config = dict(
    gain_aug_db=10,
    norm='rmsnorm',
    head_dim=64,
    fused_qkv=True,
    positions='learned',
    muon_scale='spectral',
    warmup_steps=670,
)
Rows from block 2 of a small sound classifier, named by matrix and row number. Rows with one number belong to one neuron. Each number is 128 + 24 x the weight over its row's rms, rounded and kept within 0 to 255. All counts start at 0. After the name is the row's rms in percent of the matrix's.
After each neuron's rows are labels from the 100 clips, of 14976, where the neuron reaches its highest value: "strongest on" is what is common among them; "loudest" is the band of the loudest frequency at the time of the peak. Only what is clearly more common there than usual is listed. The data: simulated modem signals in the audio band.
# fc1: first MLP up (model.blocks.2.ff1.fc1.weight, 1152x192), inputs 96-143
# fc2: first MLP down (model.blocks.2.ff1.fc2.weight, 192x1152, transposed), outputs 96-143

fc1.24 169 [201 131 120 111 128 132 107 121 145 120 137 146 119 133  95 145 130 130  94 125 143 129 138  86 128 127 108 154 112 105 129 118 134 120 138 116 130  93 152 160  54 138  98 152 135 121 151 131]
fc2.24 149 [164 185 133 123 107 114 152 146 110 148 103  87 140 119 187 135  64 127 113 137 131 172 142 134 114 103 123 123 111 158  76 163 102 115 125 111 106 120 147 156 135 132 119 152 128 135 121 130]
strongest on: 800 baud; OFDM
loudest: 2000 to 4000 Hz

fc1.645 010 [115 139 112 128 140 101 123 126 118 118 115 120  95 139 132  90 113 119 144 121 142 118 107 105 128 136 121 157 137 101 174 126 114 155 138 152 122 160 125 110  94 111 118 104  89  98 162 174]
fc2.645 017 [118 115 139 161  94  69 125  67 139 135  83 133 134 128 120 126  89 148 109  92 119 143 147 160 133 109 138 134 139 118 148  98 155 161 136 131 127  99 137 123  92 116 138 100 147 111 102  93]
strongest on: 800 baud
loudest: 2000 to 4000 Hz; 1000 to 2000 Hz

fc1.631 018 [147 132 149 118  86 173 108 126 133 146 125 127 100 115 148 124 137 127  83 114 103 124 108 124 119 123 113  80 128 102 111 109 133 109 134 102 106  88 109 100 151 123 127 174 138  93 119 150]
fc2.631 024 [142 133 145 118 146 144 130 133 109 111 172 121  63 128 163 146 148 136 117 161 127 108 142 123 143 131 176 137 121 101 134 150 113 162 124 102 129 128 133 170 145 153 129 108 160 117 101 152]
strongest on: carrier: 3.5 to 4.5 kHz; 800 baud
loudest: 4000 to 8000 Hz

fc1.278 013 [ 86  94 201 128 158 140 168 146 127 121 175 141 161 120 132 120 124 146 120 109 126 132 125 123 128 128 138 131 161  60 100 152 144 123 123 167 102 126  97 104 165 138 126 103  78 121 125 154]
fc2.278 019 [138 123 109 140 111 122 134 116 106 110 120 102 101 125 130 149 105 150 160 101 127 129 129 115 166 159 131  97  93  95 118 143 144 130 117 163  68 140 124 140 156  70 121 119 132 127 122 137]
strongest on: burst
loudest: 4000 to 8000 Hz

fc1.197 125 [141 101 135 146 113  96 102 111  87 138 128 161  97 136 148  93 162 123 113 125 136 122 127 131 138 149 139 101 135 154 149 130 117 146 137 162 172 154 142 200 104 154 107 153 141 161 106 105]
fc2.197 115 [129 140 125 160 106 132 150 117 163 119  97 102 127 142  91 123 117 138 150 156 114 129 189 136 133  86 130 111 147 133 116 113 147 118 125  98 118 121 116 113 147 128 106 122 156 152 184 105]
strongest on: carrier: 2.5 to 3.5 kHz; 4-FSK
loudest: 2000 to 4000 Hz

fc1.735 112 [103 150 108  96 153 117 148 154 136  89 116 109  88 127 130 139 162 162 142 103  97  89  62  68 136  80  88 150 124 118 188 120 137 144 122 121 110 146 120 145 102 152 104 160 116 141 101 152]
fc2.735 112 [155 111 110 160 123 126 155  88 119 124 119 119 112 136 157 126  94 136  95 141 172 119 141 114 156 159  87 136 108  88 153 105 121 144 125 133 140 103 132 134 115 133 142 115 176  89 103 157]
strongest on: burst; carrier: 1.5 to 2.5 kHz
loudest: 4000 to 8000 Hz

fc1.206 022 [ 97 109 107 119 104 143 110 115 127 120 139 130 153 157 135 126  84 171  93 111 111 152 156  95 145 119 124 138 173 146 156 162 132 105 133  95 169 164 110 152 148  91 155 112  86 126 138 129]
fc2.206 025 [116  95 140 150 147 128 129 152 149 154 127 175 105  90 183 157 142 118 121 119 178 127 148 183 142 139 155 156 123 135 109 142  78  92 124 146 105 144 167  71 103 104 136 105 110 143 120 119]
strongest on: burst
loudest: 4000 to 8000 Hz

fc1.652 015 [134 170 180 118 145 153 133 133 166 126  88 130 111 144  91  95 117 138 100 128 137 111  96 106 104 131 147 110 197  58  96 138 125  85 128 121 104 110 111 107 187 109 109 138 135 145 122 150]
fc2.652 023 [119  85 130 118  95 134  86 152 100 116 133 141  93 120 123 124 170 119 123 118 149 106 144 109 113  64 113 147 105 127 120 155 120 141 120  99 120 123 102 122 122 118 147 137 140  97 150 133]
strongest on: burst
loudest: 4000 to 8000 Hz

fc1.678 142 [114 127 130 144 127 176 123 113 138 146 130 160 168 133 180 110 117 140 170 117 125 101  91 152 121 130 157 117 111 129 118 120 150 179 192  76 141 141  92 113 135 126 148 114 129 133 146 128]
fc2.678 135 [110 116 140 123 138  71  65  84  90 156 150 151  97 128 105 142 154 143 104 143 121 140 130 141 139 154 100 131 127 104  80 145 141  98 132  99 119 131  92 132 139 137 140 125 158 110 139 121]
strongest on: carrier: 2.5 to 3.5 kHz; 800 baud
loudest: 2000 to 4000 Hz

fc1.257 011 [129  95 109 137  98 177 118  85 156 140 135 126 140  89 114 116 138 136 104 126 140 102 138 110 147  79 113 113  89 108 137 135 124 131 116 182 115  96 109  87 118 137 132 155 143  84 147 141]
fc2.257 019 [ 98 102 156 110 149 113 111 151 127 145 127 160 122 124 181 117 132 148 178 156 148 117 149 140 128 155 126 179 150 115 152 127 110 128 131  93  84 108 156 162 101 116 154 121 122 132  91 102]
strongest on: carrier: 3.5 to 4.5 kHz; symbol rate: 800 baud; 8-FSK
loudest: 4000 to 8000 Hz

fc1.542 035 [124 113 123 125 117 108  81 122 133 117 117 147 113  99 154 147  78 161 164 119 101  99 145 145 110 108 140 105 114  96 134  96 152 137 155 117 134 126 113 119 120 111 144 171 152 160 136  85]
fc2.542 039 [123 105 111 142 109  93 191  91 123  87 151 101 135 136 102 144 130 112 108 112 151 136 129 114 112 168 116 110 151 124 109 176 121 112 100 145 131  98 134 141 122 124 176 121 103 173 115 146]
strongest on: 800 baud; frequency hopping
loudest: 2000 to 4000 Hz

fc1.212 072 [126  78 127 146  95  95 137 117 150 114 114 121  88 143 163 138  86 130 114 107 122 131 144 100 139 136  92 146 164 145 155 101 126  97 116 153 163  97 154 145 145 108 167 144  94 132 107 132]
fc2.212 086 [136 130 171 113 126 131 116  76 123 152 146  81 129 170 138 103 151 128 130 150 134 159 104 158 121 104 122 132 127 131 137 107 110 102 145 158 151  90 128 146 132 132 103 148 138  98 115 119]
strongest on: carrier: 3.5 to 4.5 kHz; 800 baud
loudest: 1000 to 2000 Hz

fc1.380 041 [ 99 120 133 130 138  96 114 150 121 114 148 161 140 146 130 142 140 146 151 143 157 138 114 133 156 111 101 152  62 120 156 163 156  96 146 125 156 113 152 114 109 159 114 107  94 119 158  90]
fc2.380 045 [177 166 146 104  98 118 106 129 101 134 120 133 107 120 107 100  83 162 151  93 114 135  86 117 132 147 142 132  70 101 136 127 118 117 141 124  86 111 110 136 110 146 135 132 155  98  89 135]
strongest on: carrier: 2.5 to 3.5 kHz
loudest: 2000 to 4000 Hz

fc1.79 038 [130 106 142 152 117 107  97 139 132 165 121 140  97 115 146 113 119 132  78 111 121 153 108 103 115 136 104 143 106 117 120 117 137 170 136 135 153 142 101 120 129 118 142 152 146  95 135 113]
fc2.79 036 [129 162 108 146 124 143 155 112 145 149 146 147 149 119 114 195  99 146 162 153 126 112  98  85 130 110 137 147  82 117 119 124  98 116 151 115 118 109 108 125 160 104 143 116 160  82 100 128]
strongest on: carrier: 2.5 to 3.5 kHz; burst
loudest: 2000 to 4000 Hz

fc1.767 096 [ 65 133 121 107  81 130 101 107 128 145  90 107 111 135 136 105 163 105 156 110 128 151 157 104 124 149 144  82  76 117 124 115 139 139 121 135 109 101 127  96 154 137  98 161 117  82 109 117]
fc2.767 090 [139  65 166 119 144 114 108 146 158 125 119 123  88 126 113 135 124 111 137 138 100 164  93 120 154 112 144 150 167 133  94 151 127 120 126 115 112 137 142 104 134 131 132 117  87 126 146 117]
strongest on: burst; OFDM
loudest: 4000 to 8000 Hz

fc1.63 134 [157 103 102 142 128  85 122 170 167 107 113 158  92 142 138 115 141 120 111  84 168 145 155 156 114 137 172 100 138 148 154 111 122  99 125 115 122 108 151 136 127 113 148 131 172  56 127 114]
fc2.63 135 [151 142 115 151 136 129  97 126  96 164 110  98 123  87 150 141 143 101 156 160 138 120 161 111 121  91 121 148 143 102 145 141 109 118 196 156  95 132 127 120 144 123 143 125 107 152 124 132]
strongest on: 800 baud; OFDM
loudest: 4000 to 8000 Hz

fc1.288 022 [136 111 144 133 141 160  79 119 106 175 145 127 128 117  61 112 109 123  96 153 148 136 149  32 140 131 144 111 176 106 107  93 121 166 129 141 137 122 119 168 129 161 127 148 161 116 132 126]
fc2.288 025 [134 193 134 107 117 123 128 138 127 127 151 120 169 140 135 109 118 132 141 141 159 128 130 140 118  99  91 122 115 141 113 167 116  93 144 134 133 109 106 142 159 109 125 134 110 134 187 128]
strongest on: carrier: 2.5 to 3.5 kHz; 800 baud
loudest: 2000 to 4000 Hz

fc1.222 145 [ 93 168  88 115 133  53 116 126 146 118 131 145 136 127 153 132 113 132 129 126 112 117 130 127 131 123 122  81 180 138 134 142 131 109 143 112 110 144 127 117  93 139 116 130 115 129 161 137]
fc2.222 137 [101 131 149 120 157 133 161 123 125 127 148 151 171 134 152 129 116 126 144 117 130 105 119 142 139 168 140 137 128 194 161 163 111 126 116 134 119 127 142 133 119 119 133 111 123 141  99 207]
strongest on: carrier: 1.5 to 2.5 kHz; 800 baud
loudest: 1000 to 2000 Hz

fc1.399 025 [132 177 166 145 127 141 109 112 106 100  68 147 118 125 102 124 119 142  72 135 108 125 121 135 124 116 127  98 118 142 132 154 131 116 121 104 108 126 145  97 109 121  80 163 132 124 141 143]
fc2.399 037 [130 126 152 137 105  68 109 136 115  75 208 117 127 160  90  81 119 149 139 101 125 181 114 120 121 152 110 153 139 111 144 140 109 144  89  92 144 144  98 125 147 122 134 101 130 114 148 110]
strongest on: carrier: 1.5 to 2.5 kHz; 800 baud
loudest: 1000 to 2000 Hz

fc1.490 059 [115 164 116 119  78 152  94 166 106 157  84 109 100 134 150 133 152 120 135  76 113 118  95 116 133 112  86 172  99 113 110 104 118 134 134 113 100  85 129 147 135 113  70 174 145 116 157 118]
fc2.490 057 [160 126 124 106 161 118  72  91 148 120  94 123 135 107 130 147 116  92 164 132 116 141 131 149 120  88 139 104 152 132 132 181 111 112 118 109 127 138 129 150 175 183 140 142 109 101 137 105]
strongest on: burst
loudest: 4000 to 8000 Hz

fc1.47 048 [121 127 124 120 115 110 144  61 148 143 159 164 121 140 118 121 122 116 139 121 156 107 144 115 146 152 117 115 160 129 149 107 164 105 120 174 149 146 124 157 123 151 142 104 113 187 130 133]
fc2.47 049 [104 138 134 130 130 143 150 135 142 143 137 145 147 119 113 123 115  97 126 144 107 143 125 151  89 137 136 138 136 169  91 106 146 127 139 178  88 130 145 144 110 140 149 152 106 166 126 116]
strongest on: carrier: 2.5 to 3.5 kHz
loudest: 2000 to 4000 Hz

fc1.724 010 [119 140 100 139 103 121  82  76 128 138 101 119 141 103 147 108 151 139 128 132 111 145 139 135 115 127 116 111 101 176 128 112 153 118 138 153 148 111 122  97 144 159  96 110 109 157 111  92]
fc2.724 017 [143 160 173 137 119 140 132 149 131 128 130 142 122 162 117 173 116  83 113 126 109 106 151 127 135 135 153 120 129 159  87 156 145 130 128 178 156 143 111 135 144 103 127 155 143 120  82 143]
strongest on: 800 baud; OFDM
loudest: 4000 to 8000 Hz

fc1.366 082 [185 136 125 129  97 122 115 118 123 121 203 142 156 169 189 155 161 105 126 151  88 119 103 117 125 145 114 124 102 107 149 128 127 109 105 130 155 130 133 147 127 107  97  97 141 139 156 102]
fc2.366 099 [ 92 154 117 117  93 117 104  87 152 142 144  99 150  97 128 124  79 145 126 154 129 204  89 160 144 128 122 153 142 101 159 155 123  96 114 158 155 122 136  90 135 127 140 136 101 143 127 117]
strongest on: 800 baud; OFDM
loudest: 2000 to 4000 Hz